From a checkpoint of a small image classifier: held-out accuracy 95%.
Rows from block 3 of a small image classifier, named by matrix and row number. Rows with one number belong to one neuron. Each number is 500 + 40 x the weight over its row's rms, rounded and kept within 0 to 999. All counts start at 0. Numbers have three digits each.
Before each neuron's rows are labels from the 100 images, of 14976, where the neuron reaches its highest value: "peak on" is the class under the peak. Only what is clearly more common there than usual is listed. The data: simulated grey scan slices of phantoms with and without marks.
# fc1: MLP up (model.blocks.3.mlp.fc1.weight, 256x64), inputs 0-63
# fc2: MLP down (model.blocks.3.mlp.fc2.weight, 64x256, transposed), outputs 0-63

peak on: mark; organ
fc1.211:449472417464526446514543535537517563511510507538540473467467552487577514414467471442539493510479491472537508477406498526529524534529528525551441516489497545536465565480497471550522449584482457
fc2.211:532553511470504485476494478374532521473519504508553462454493566498459530469478526510420535516496554446545490537492500492506520445511443471522493510447471502483558466532544581512552564575569463

peak on: organ; mark
fc1.5:504537451495504538491452552514487473489510542495550514508547467483466510521461513466488510479534545474443485565424470400463536513474452526447568513542520505570424477437479547559476432448493559
fc2.5:518493465564521529455427470460562462512464428523445543491512476454515532479460439508546461542529511454577548512513523539509423616510510449524460544500490500457466470514523476477446469551482495

peak on: soft tissue
fc1.144:426477507480525497571480541482558495457535533510508442539422508536546530497492538499500521508521535451532503570488483473467527568482520465597521450547526490550576515531456446540596471534503521
fc2.144:540520480551466453473551481486515443479513530493481592523440512418573518507541533465550477492466536456513454520549513487554478431441448553486420458463495532574507503485439509474461553504516492

peak on: lung or cavity
fc1.228:494550501508529505463466454448509466569474497489475535502532431493443462530438483452461510476501410433522461505494502427470473544587543526535476462490529468524479409509428469465525472443545480
fc2.228:531502528498460471558449534524511534480477496535493538508517446468549494483498532535532421441456532528466538532475514604451505555453521454535531467504461480547464572484614565534504447503473519

peak on: mark; bone
fc1.0:475464520437583547548528468465451528496560525484458557540505537494465510444499472491462534470510453483473493541464519485472537516527505520582475443464517465504535463438535543483553392442574500
fc2.0:525446484483480538522501463544428567562429458444559494548492509479462539559479493492498449509435466509497427498482497487473483483496420462546540509578495466578537538477575487447525502499494555

peak on: lung or cavity
fc1.63:484539529522527412517479580520452476454435494495510512434489435499506512543438499453501530492518501436479529464514463455510561506502472514502470493463455520477547562559527541525415500489379478
fc2.63:570487452566511504496520424483466489545493555475464511484504545492413541527461450528455553520564432470499501482572504526514506469395492511533491478534479490463473554540465553457484451469573483

peak on: bone
fc1.238:525513456455496459583494516527525468508435502375530537509485500515516481502482477589454467510505493538554523507470507480450480508541527607537498502432500471495462497500514520527553436486540402
fc2.238:546503524394483496523491478442508545489510471496449574489494518515529475523449480460571474500543441474541507493601517571501469500418564536522479489522476450497556469527498489524443414478539479

peak on: soft tissue; bone
fc1.210:461567475460495534536488525461414528505514501548565488527544501439547534462413428500514559578537481524557470499499475501507457491571461473458485444522548475456557548537450516541479526523525488
fc2.210:526502465506520454559499444449530573511542459533465445416542548515443451547506566550467536466472567508501482517523493544462500442517537450487500434460471475497541513529472548582515463484562474

peak on: soft tissue
fc1.35:477439475466448525487472508449486547464524568410505480452459448451524531461486538488443471475544532503513518497512557494537461504543596537560541468469529471513462454527516428507551499481412462
fc2.35:498566532523513472525534561523488557488476487578495487544454479518595479506501473487510491474562477491487470473525459523499588471394546551502483545556517492543544546547418515556454489480517452

peak on: organ
fc1.168:523569489448508506533479550524533498501498517436501541495545519477520554488453528497536480535419507484515480516506553515483387519494510511556558592386513461419489539547473550484500469524496528
fc2.168:470484514442457529490436466525524490582520456512511470475524514549506486512464476524473552504489544527545500512566489506481534388446573508482513516549521514508514506567368495536485505442571487

peak on: bone
fc1.13:534483508467475537474529518518535465434488568500554534403529527487609474433460512467493495502507526514475512454411465549539472497531524541603546545504514534507474444464506483505498432481504464
fc2.13:432584562499490463503456558437476461509544450575481460493491526502514525495478456457497488487526518445488475518516495480499517502485579565458469574545465490460544483539487533569498453543478393

peak on: soft tissue
fc1.94:473468465480486464549441472513443518449479536433426481464482448537531477570444505496483474476519448532519491564436592504494520492511508498441457489461529481494511491409527551531496497553587451
fc2.94:506480501526510565504540526502484516551561475500514528582532453504484510511551481471509486527500461446521516606522477642501478522539521487573497442532506494481563533484459465469525451571547526

peak on: soft tissue; lung or cavity
fc1.98:482452530468489529535497494492613499480541527502458557506520550452513502478572494492486471422448503458458448585547483438521440556487475438497440465467532516534462513479415535506514503451502531
fc2.98:489526516535473502512491570490516448501529527512480509488481499501491436447579460465483555520498571499555529535479518531520558466478470527453449438504449540543630485543419480520522539479433461

peak on: mark
fc1.219:554474486479535530504549565540504490520503459468484487507511498533421496447497490445465502389565493467503454484492451508541537533558593481508516502531494471452483422534486516401468518450565503
fc2.219:463502565550480538481446516514528506523498527567521569519536537479467454524507569541545501497505499570418514442396482452482475551504457516475530567447491518454441542461523557485460461479474497

peak on: bone; organ
fc1.22:485481440474494529444467545525555484528569501569470489498526515446507502438476530444414501557452484444475491478499432547491568496467480557502527471498550498501470439412507480546482435451446495
fc2.22:473536479510453472513490481436517498486406437440527515535539510511492454532477377497551475461502511463522474532434554533452491495549567483541517514559538519502439527485481518474461485600525489

peak on: organ
fc1.197:484517557475620492504537534610529498533434504473482499518542585517522493492465526464534510511456455491485573492516448574452514510500508487479489508435435487460504484438501579517472507560508501
fc2.197:498581491478415540547521531485528486468558466500482482509523514525536484537535452448461564496515517501453475557489493511539490461484530542533442447537500551508476592490405494531524465422583465

peak on: lung or cavity; organ
fc1.62:510548505519517447467524521510519481524474511581545566516473456419542407443488499373502593512493481603475501505462460488484536468497496470481473516511487480497531561460488492502487515513448472
fc2.62:576476482481518405484513464467477484447460542518472471487498483501502521558552484553554510500442473567482504463561511532460428417425488473520476457466508500499520534555471520510475597513559547

peak on: soft tissue; lung or cavity
fc1.179:446482532563527467422479521438518505492451452423539516446509505509508504488500514482494523439514521458492464561501510469574479526436498523557462462436450522435496531416466516485445416478448478
fc2.179:558491480506493507541530546557520508449518569493475466491497462459622495524565481482491529498566500493501571549548516516434555492394521444574475520469451483478489546489492469531544468524477493

peak on: lung or cavity
fc1.92:485430526540535476533538498495441485463438498396511509493501408513549547474478570557477442518435599462487526477490476459462495470522549548482458434462493482480485503514540488493479461519439501
fc2.92:567481518481453456553530505535575533453479461564477508422424495477500445515540534552540568501497446525553516447528456547470515453436506588521521550482502487545515517517468456532456511516464467

peak on: soft tissue; lung or cavity
fc1.30:438448462530442493481457549497459503465416507508511468534540511511497554414510523549458515493478533422435498520475472511462553587482475550515438524452475575479541534579510474515473530537497491
fc2.30:475503533478537447553547523476475493475512529510392484458493600455470458533535493540527540508497450541450501465469406512525523523482491530464445522434457544512479515504475504435476430438540452

peak on: organ
fc1.106:506502486413615527514428543439546509507500482434528506452525469455563523484440459494483487503478508421496515506489391475526454525517457496499535527420521497495547512495490484476516493507416526
fc2.106:448511523430488482508489440492476448527524550464500504434491497459467533497519501565487501588459471540498574542537521559540530450396474488496468559466458531548496450533486460489444495461577527

peak on: soft tissue; lung or cavity
fc1.90:506433428561499481477473505535450559464483524459435399494448390507553531483483489518525478484516545444488523480515522482550476507530506536508512425479563496568483540536472503497560488456477446
fc2.90:497507528473513495475502450522484535406501467480464487502477477491469405545512579565517519512573532536527513518482558532527541423500511527549460583543503451540533554568448465519442450519475489

peak on: organ
fc1.138:476479538555521380468500540512508504549493476544545505477549512519479453480436472440528535444447478486453526488437473479541546454468417473508432468448476504438540565521526507480502467451460523
fc2.138:536493484472481571484511503489484519458510511550467512528485514485550448537590462464484499519522413485507495517567492521469534467445557470532461432474495420474544595519418495472467488572545454

peak on: mark
fc1.17:532590508483499504524461507491493495561426535514484488487525554480561489442525536533557582448546557488520467512553469479525465519529570573484561510512420493468558504486533430470461532475517458
fc2.17:504498453575519510513481542473501492445538549427495478515493478435513468494546587465533524457424492468481503474514583516517423493517435434523469400504467545476531472504523488524539450489430508

peak on: mark
fc1.103:452491493533483487440507523553548501396515459541525476545523440509461541458420438538530550535448506466541468544497485511439527457538460578488490524506469530478572556455549498489505465512490437
fc2.103:485540526487522552517504550550476498583559508539527479530495533467494517548511499479505539502444503419467470528542509576540506522518491462553506438374475472436427514544452487446512505538554511

peak on: mark; organ
fc1.220:525570493536466590442504494527524482531461462486528482523516515509493510424481464472471534503508531505473500528479464474465473483527576630537527514474429444542535540465528411484470523442482444
fc2.220:476509471501560465530422523474498503425537556493448497516504483497495447514504546521517447389457475483431445440565514504498527501530486403472452535453481560507493505487547496485520443548473562

peak on: lung or cavity
fc1.189:533496495512506485545400552506520493487513486472500543468504518532494501463409474409536509533439520378488505492526542472578468502527506553529564490418474516483539567476451525488500468502461482
fc2.189:502503547582487533482497501499457433492517425488505450446485527469442432560518477540476479498513501494485494559565478511499438451496519583529461490484459499460502525603468481508413485423539470

peak on: organ; bone
fc1.126:556608552431451464487463518465451512514516534515473521446473476524548537490518449546524467514447495490507483533498446419565486524460510434496566405533514484487467529529433502480548476467492523
fc2.126:425502460521563496478472482450470483534546450464540444496505487517506449360500575513444497515518589509498560507481482563481528498533494527512484537528497516439531459496496450535470575552505506

peak on: lung or cavity
fc1.162:503583549492545511499510563528502451449543488480537515519493526516504536515492491441476516532420542462483460540462495457569545527494610479554499446473542455498396520482544476456505503499458566
fc2.162:516493512583472503473448536476532473603520466582505511502453525471482440475495570540521502514573457498464449497508540493530503543506450542493529448494450566495568543529456468444470512574548485

peak on: organ; bone
fc1.233:531509487447481532526558521531480484474491594519524537544449448472448467516433508507477510449533508543560537557434550386499529492501503550483513529530494542430542499523450551493524425542492474
fc2.233:475455524488511592495495509530541467513509450604506484566534539515460569550497393475486482548503487420461469534563521560470455500478435562542512496487487516466507510478432532487491486469485485

peak on: mark
fc1.101:482478471463556475517513497521521541540519495482550512526522464576578450383542519494486490520454552466480467444487525543409512496560532442465426574479520496505441510512457486523519471528444495
fc2.101:490486454552475516477542512430570529511483521465504473462515562457500504473477476453479524462557513519562560523426464450499481537517518462509505399539502463562515452457568598450504459488524467

peak on: lung or cavity
fc1.88:467512522489531442467451490443406508473516545463451500475471524468474450508476397482439451427492414540509448475483462560492480481496554473493488497512489432577516549496530486462508442473470465
fc2.88:519506532477476508532476508463513484450472508513413413556524421517513536467496393514484489513525451449453561412472505499445564548514564508535498484505499497455514480458430467556542486521525468

peak on: soft tissue
fc1.108:440539496466489507552504555547525455515455465534534474578539533463495463497518406510574536511509510502504511506527422556465415490497487431518499557467448445438477441466482511549488431522498483
fc2.108:551563479466498471491541448464493565526541469478460536439562525493549471533531532551506527524526524526544469494479502521547492485460538509464464429563533514471529521562372467496462481437485434

peak on: lung or cavity
fc1.167:502536576461506546526470558566501475485502473460472549413460494437438470513416512456540493565484487514461465537537505534511528503488500538604528545448501421502504555521475546507531475464483468
fc2.167:511474534502460517499431481529433514588505459509545490526507547537442526535496506452502530481529507485560459516509472511469467389469527498433515484505519473443517551558396528547528510417513546

peak on: soft tissue
fc1.231:524516481481504488506494468608522495460502490521485468526494522438514450499478514498486469477436466495485541430503492593464560457453480426402397469446469442505519515516574541477521502496499529
fc2.231:516514462482494522503502480515493423482493502424421520567486488483558496478504458528536577542459494550525541551499450538547543546546499491487414415520518520473515537463459490500474531568572426

peak on: mark
fc1.221:524490422571448491443498497464586479514493512491478524583491559403527520421498510473490446466440466488490463490476539461484493473514471458498457517481539486488433485501510465441532483487473607
fc2.221:514446537470510549498455565438501433465427518545465478444532517459518417484481481436526489530561462517537530469537533471499536543505566497498514401506547455518532462462500505562474476529542439

peak on: soft tissue
fc1.202:500513434446460464451482456469516471563471490508473536451487460474483465556480475522465515410469511422557368462534492559519511537515540467517446467458536485492505505504435496532563465482482520
fc2.202:470454493499457487587512549494528491537474504463421444552515464527510480431407469507521505457523505553476503511440486522452579574480508544555546459491426539501440468465522551499480487485551491

peak on: lung or cavity
fc1.180:477462455537467464530455614572476492499452461546483485480501537523503484484469502479438580514461550397546538577507505485510504519492484509514510504387466520469494530528507512515469467558442506
fc2.180:543526536517488465526475527465454486516521554465455484437472494451506549533550462470499461513534428480475484529532463522529484489379541499515439488479436526454456525544475495430476414461573456

peak on: soft tissue; lung or cavity
fc1.155:495590478508555448509453468489513485537466519596491526571514497495580467478547511401505551490473469523531540600492448499497530516577444483531464530472477482470526510470448453497488497552497505
fc2.155:568511516471478451529513514383481531436518552542444455540539494535478543549541503551558436550479533553515525504510532493477439474441487507474556519548531494528563481505472536482505588494535466

peak on: bone
fc1.41:508522462469500580497447468573524509549525531543506548461504533521505413436497479499460479471546434437552482469558478545448462523593480495487467519531587475499513525462465475511514476566555498
fc2.41:513451517564502463513558500439504584509460496412441515455498461490515540426531447535454521522523545497549483568468507542530485570497598468505475433529530462518571476451483508489504486516521507

peak on: mark; bone
fc1.59:472480506485488483541454479520501441478503478473517581462496398450517519530495459485533442485425453497526494584485511520502469525559488473538442485471493533546482426530509500407575451575522514
fc2.59:476574457506463541494480468498481486527461511536536518495489565542478525507496456484513457472465465501532480525519517495572414481544415499573513547455466512477606512495626489505494436492494465

peak on: soft tissue
fc1.169:547513546439538536533479560526499522429510502456518519496547419516421503543541498466493497495504493482497515549508501501473434521566573453469559504492428460472388501441458481450496513444492528
fc2.169:498459520527498496467502490513559463523544471473501470458436419485555566511467545589488468499569521524470456426422525481536478585463456560506517508440474544478513519525534519483429468484487547

peak on: bone; mark
fc1.47:523511505500477477522467574532458477473510505479517524519547474492488515526397467544515513485499501553510557639483503502397432510482500514505479447478463529467479487423474518427571517491461472
fc2.47:569519499492521491499456419536531489519493471533454524473500534504547532511520492440539470472373494479468522447536526565526420470554482473510527476479525460469514471433530511527418527581502551

peak on: mark; organ
fc1.236:512514473453454513530537490434537481535427520477496468543527529555577528474446520476501480479501542538490455520566432486509489569489520583488499483430471451525526476495591453577515481460547450
fc2.236:513585548491552485403501481518470488440458548496530464510458524430556470480534535480486493449423474495504481443575572504497493484506464474443457448534466574529547503450505489462517541524474545

peak on: lung or cavity
fc1.50:477497501496456495559393570484555489563501484433485522493551519477503501539464502514600506442489500460514548515542561461519457508562503525554555511417494533480438489538505533480442436490498510
fc2.50:514493572482485525520475446484497448510521475525556497513474572538528503537499493476469482545527534482549441536533481584525437455427555513553477524502521519494482586432420517538445434447470467

peak on: soft tissue; lung or cavity
fc1.214:482496458476548526473491519532486467452528473506459429499454523529448491486501470520483465447432434470497487537500469516512538506447541462491460543515438471537528566414507608530504505488498623
fc2.214:514532489417487555556518560521462516511516563506434492551509483478538554512514414477509549481524448549466512516512441541458564526504495556525515468478463549465476508493442391521451488572499474

peak on: mark; bone
fc1.121:538510463430502453495429460519432430483523518479489519451460506479516557473505566479473399457419505497541513490491447468501502468514481500534419453552488465534513558543508462460507542585524510
fc2.121:480522458518570529457528483424517511539456484526432495505470480515462546385569474545462541548523517506520599448476543482468578511513549495500513438526588486477461512519497491512497476498485548

peak on: bone
fc1.69:531483431457494475530528482531460544462467475439435549451516529476524456422522477489508509459376502499486521493425509492531496491452526492461544463528494434409494504516517499473406454467494522
fc2.69:429498514469536519560480519479405409550458494516513517458453513481495446527486551549503540491540506452476538548474518453544515498589485495510488461534564472494526557502511565491555405478501456

peak on: organ
fc1.72:522446497465445557456530547516477488496476466487459495537536546462482510493466531468455617510540511464480460573507433459439511431553433462571487509499483529447452547523462451498451487522477527
fc2.72:533530424433459452494437505451525467441515524540435508516467570515528526543539441481557499550457520535508492469466518522517542472460466465548456468514411507567559459503487549477522483507504417

peak on: organ
fc1.21:481508503507541476525448473429611478515501570459439508525512501476511490453462538504525542456470451474505470497538462440440443517452485445597490563475455444487460536478433532465492504546488518
fc2.21:469517494494475495499471544516542502486514500553511505486522484517501523519501528425481474508495517497576484533524529508501557431445453553447478445543535496549640506535355523515499494494454474

peak on: lung or cavity; organ
fc1.39:473523528484527544495478485492516421558484544524514541520457491480469497473526473519497541494520422480491456471481492568436546514539498455521510411443495497515460494461483464522483521333506438
fc2.39:509515483550447476524514478439459572537410490460530482496525425510526561476494513471490485510443517535502503511464552448403506577549485426544562477527526473501496502480562506477538534558565522

peak on: lung or cavity; organ
fc1.64:550510504507584521557522487501493515500470481545479511563501491494534491525424453434478530516445535412517556556570475511561486496556499472492539494420526484486538596458510512471466527556438529
fc2.64:473557508516437493522507509469491469510575474492519427477502480509499553634473444490488451521480465495493537516541607486533446504451524587496485484479525467510549508570481476501508449488574505

peak on: soft tissue
fc1.193:543430490486396493505407527470455480504578480472550570492500549488468556448446488464501449479468504406509475498488544492464550439522496481535508436449517505487498527480470468496444488521550537
fc2.193:450481498513497570455466488475428500547501444490506421502439570536497516520482492479496498528548493470583475539559487554456492408492556482500492453522477512506497536456405533582444500479531476

peak on: bone
fc1.83:575473551477426576532438486421501470498480502506532511423485468522519489469452474540485456486524570511455428467439535526487434471505518492586525534495573453557502498531529471455501465492506475
fc2.83:434539501522501539541471521443470517503553510516475475569487479508553515562482432475493467482579441461514607547515478548508529526466558515476469542492468455517494519494406543554529493525504416

peak on: soft tissue; bone
fc1.145:443544493451522454486397496498433515532525526429483463458543499476469523552511466501510528388491476528497445542480434534493500520516499456548497528471535471543468554534515505534577474451422484
fc2.145:531508543574488546493488514520521472500490502553408415540527431462487537471442408469507473569548503474515550452423535457464503520487533526488548478517500521489438499535477548574506444513477490

peak on: organ
fc1.2:505493503495481543518495516474549418556450478592473466483502475515505473448483554502461546439495482481518458482465495559477601586520504471543510416460492559438514476495515458529508509408495477
fc2.2:510519524468467448546478516431491556499500518403573537456486545544522483476475483520484464533535535555508497529461472436434441522490469525505591471505519486503415543430544498492447542554539482

peak on: mark
fc1.85:509488520533549490535508572463438592546546483551485438432477489554538465428503522504523484449499486472447438511486455469591513504522509527548444567543507480537522478508533544554500533485554461
fc2.85:405555502459495519480470532586497452503433577571517496522535490495466486475474466544504442516506527516486507497484485558474544557542519471538531476401507454458472508530463504527457427580525513

peak on: organ
fc1.198:453541472437534490560448541553539469587460452437561482496544476551510522506476493542531524511469447477491517470474476517470429492490506524485543567411417485431493485522513530509438467476451498
fc2.198:509517501480451475489495484474498469514507484525456503464484510499537453519510441512440474518547562528493466553523436519515502443366560466513487470554506490494517527503342518480509477459565495

peak on: bone
fc1.235:492511530439490517531491524489533548458489554432509477485532458446478473491525517536502471433512481618539524519427473538448448543530527541602503503479490449471444490546439474481532489463510426
fc2.235:493535562462506487535480542511487430484524416538460534497436499501571519546453458478524420504561465525546539453468522480527453502427489533530469559529507498534547456533509493534474401457466460

peak on: soft tissue
fc1.74:542506417417553574514542553500457532507441505510524533486484518493476489475503482461517422419526531450492461564472472468518454496542498453499489558578498495537519496476486432418553524455502466
fc2.74:450422568522534554526466517521558502515510494521402453524558496510507433496516441502524533494507479490464503555455502513434515499540575531488553525485497525419408517520520541564477470463483447

peak on: soft tissue
fc1.143:501560473459506466457582515556440531541474562495485419434467457470537606522499520563545449493556504489498462522515508451529517511558509512511521441475534483489496503461495509457565568467474452
fc2.143:494521438507536477529473526525481534509577463506522498539478495545479405484528588486507560452549527478529471509529543553482554461476500503546481570517490521535449526575500449555409447476441502

peak on: mark; organ
fc1.93:444499481505486460477544636537508519510494527490469482525501498531453476420545479518532475494540558505488446517601501516499570568515555432495484509475502521512476523511489563564542497577499459
fc2.93:471517495537467536531484464461601471528522521570550534539506552484523534485500518479487490469491475489471475491451416481595463518566484519498534504474429462543461493548516502394492517472592528

peak on: organ; bone
fc1.33:503483537464502505446455531532555489519465528476490488570527399495443494477450466511455487502507473498474468576595480440411463531548477555541495447502518554493526455466504505446568487520505442
fc2.33:501535518498511509522483472517496526514490523541522572477548490485524512501491476518495443467380502481450458473509501618581410539496512461530587542508552475475504426475557504501481473556465484

peak on: organ
fc1.248:551456567470529468552484544439493606488490487548561481564532474492570500417546565489474524512482486498492506574503488493464509460530503429489515487517451486462443544519571554515491457484468463
fc2.248:528455451517474510561553483519503566536451543501537568427452476583468556494509450517513427468519489583548490513417511485448475508532520471517482450535466470565505448498544491448531458511522506

peak on: lung or cavity
fc1.99:549537438489479531486504541551480421486485462488489525502479534438476505455571455542539491459449436505492514453468481511585525549523485507549497499516526484475546422535476417436468523416562500
fc2.99:460431467515467500517464485480505571496498571518492587496472506498522444494486559483505515476512474433462529476430443492421511536500584460509556430468490493567423573535475517493548476505487466

peak on: mark
fc1.91:507479440481540508588485528529429533605561480468564464450469486520490562506446500474489486542466540494491552471480490476524452549543526517491445441513524468536510536495500465500450511607441496
fc2.91:514511526535501526518576510470560538491546461557534535426519498552502472554499547514443483554453521506545468484481485529428549483474537482532496447464520450539525613540512533511544474537575563

peak on: lung or cavity
fc1.240:445492533487527486544494525494557462546532501548516559524477470440488481513475504495471576490524462465545499561406483504564554545610457567457480460488532476482525439489540467508489501414524497
fc2.240:478525435468464496506539545465415524522447487538506533515493502548520532406558496481519413483520552483494441540535469540459519566496441457468518501429501543438508521424508501507469520555559466

peak on: bone; organ
fc1.166:541557528472506521506487534503424437512592546451499498475511461493523555489475493472498480493459487479526487544528506455487501480552604475603591537502550549481489527573497512461535508567469519
fc2.166:398500491538488506479431450507497434541469464546568494556417500479476528420486535512475500488515540509482425434552441514539547512476459461456515512536513479448518502474429498506430482458522484

peak on: lung or cavity
fc1.174:486488462473508537490574536537529484466495546515487499479535505456409534442449545486511480412571541429521484489489461440503544496518574462476494541552467591453475452508450561495542491497536509
fc2.174:458520556548494580548465564534525519518537492579482488562575528492548470620513456490571521550488522484437513527501509528460524539517478510573527513463496539517473534472508541524458463499443485

peak on: mark
fc1.199:542562550535419489483447545528546475489533502528537493580547469513527498494535520583501444547486492465451517534513446454492521523541511530464522501493423417558527568463533473483532473439445477
fc2.199:441480492532584547494534526514455468528468556416495488463497497471561454430462509431551523492465490439495465488541505538538519524565466446434473518423587468453509504511526470474468527516522532

peak on: mark
fc1.102:517590502582458523468530534529513472521444525406457483518518543520523496467486486450497491496481548486495491492479404475504498539442512507476476512447525457586522472465555425522525481425522420
fc2.102:490495520553545460429442460515509462520477545444497532426416486468488456456517555472496532456462429468498550486521504477500502455508557472449434504479474512465465577429558446507525514561463486

peak on: soft tissue
fc1.131:583527518480495573510461496491545529524490524501424505530436465472476471533496450503478483478420539446531442554476546442541507444485505414567454523522561521490516547561492534459439487483536525
fc2.131:456455525491498527485463482514505517514456430512480437527528493572463490412516431448517550489563521461548552514506547525501506497460484567492451463520420546497581534535453520546544550522519433

peak on: lung or cavity
fc1.45:520559535544569423486508488537558494471462454479487583564532571456532468491518543459533522464477516462532583540544478452496528500476471491529494521414521586465508488459495542472448469528466500
fc2.45:490525505498483499528509555478515492522496489565464448474459535509553496525557480522490532507542480531528543526543537555515492482406530479547471427521492487576541576488362472500541507450514426

peak on: soft tissue
fc1.175:469496461530521457460602485463506521527485542538461412543576476438520462512433448525477545453498534525510547555535507479520499497498530483516516478425522479470498550494496462441448388498503528
fc2.175:563535489485411506513446470475467501481517480575496447505546476458534529572562435510492453503472465453467503438555524500431448522527533514483492476499481446487525490449403497569555479549486467

peak on: soft tissue
fc1.51:471454464461516481503497532487520488556473525458581500481445446449584514514581522505535479383499499523456495466461558486555543506469483535483531494494545495489558491437513547405524493483445481
fc2.51:528496454424486541478540448595562464449493541525499511468419540456547451542508468473478544446515449511513490548494481515543488481510535487508583464542481469540543555526499585513491465475569520

peak on: soft tissue
fc1.141:578479488488441551530553519501457534531521594467463522445511482471492433525477463510473532463506557543495533623468480455511575489489492477444466533496509425453510502489469508506517427518479453
fc2.141:512490526471514543541471419580526531507428470589463490500536505476476512478507459479504532496496537447531561649517534540449490509567483535525487488499491482471590460502486520493456516477523473

peak on: lung or cavity
fc1.146:510498486462503493531472496482524515451471512501500450478468514483459575449493486578526533485499508418454471480516531518549519475495553521505461528477375434497465609493544504564404502520458506
fc2.146:512484461506596532553453484511463509551533563479509480592529512467477424590501572465511518568493461468497532501498529502497615481550461506495519480444503536507494479492466497435474526526510556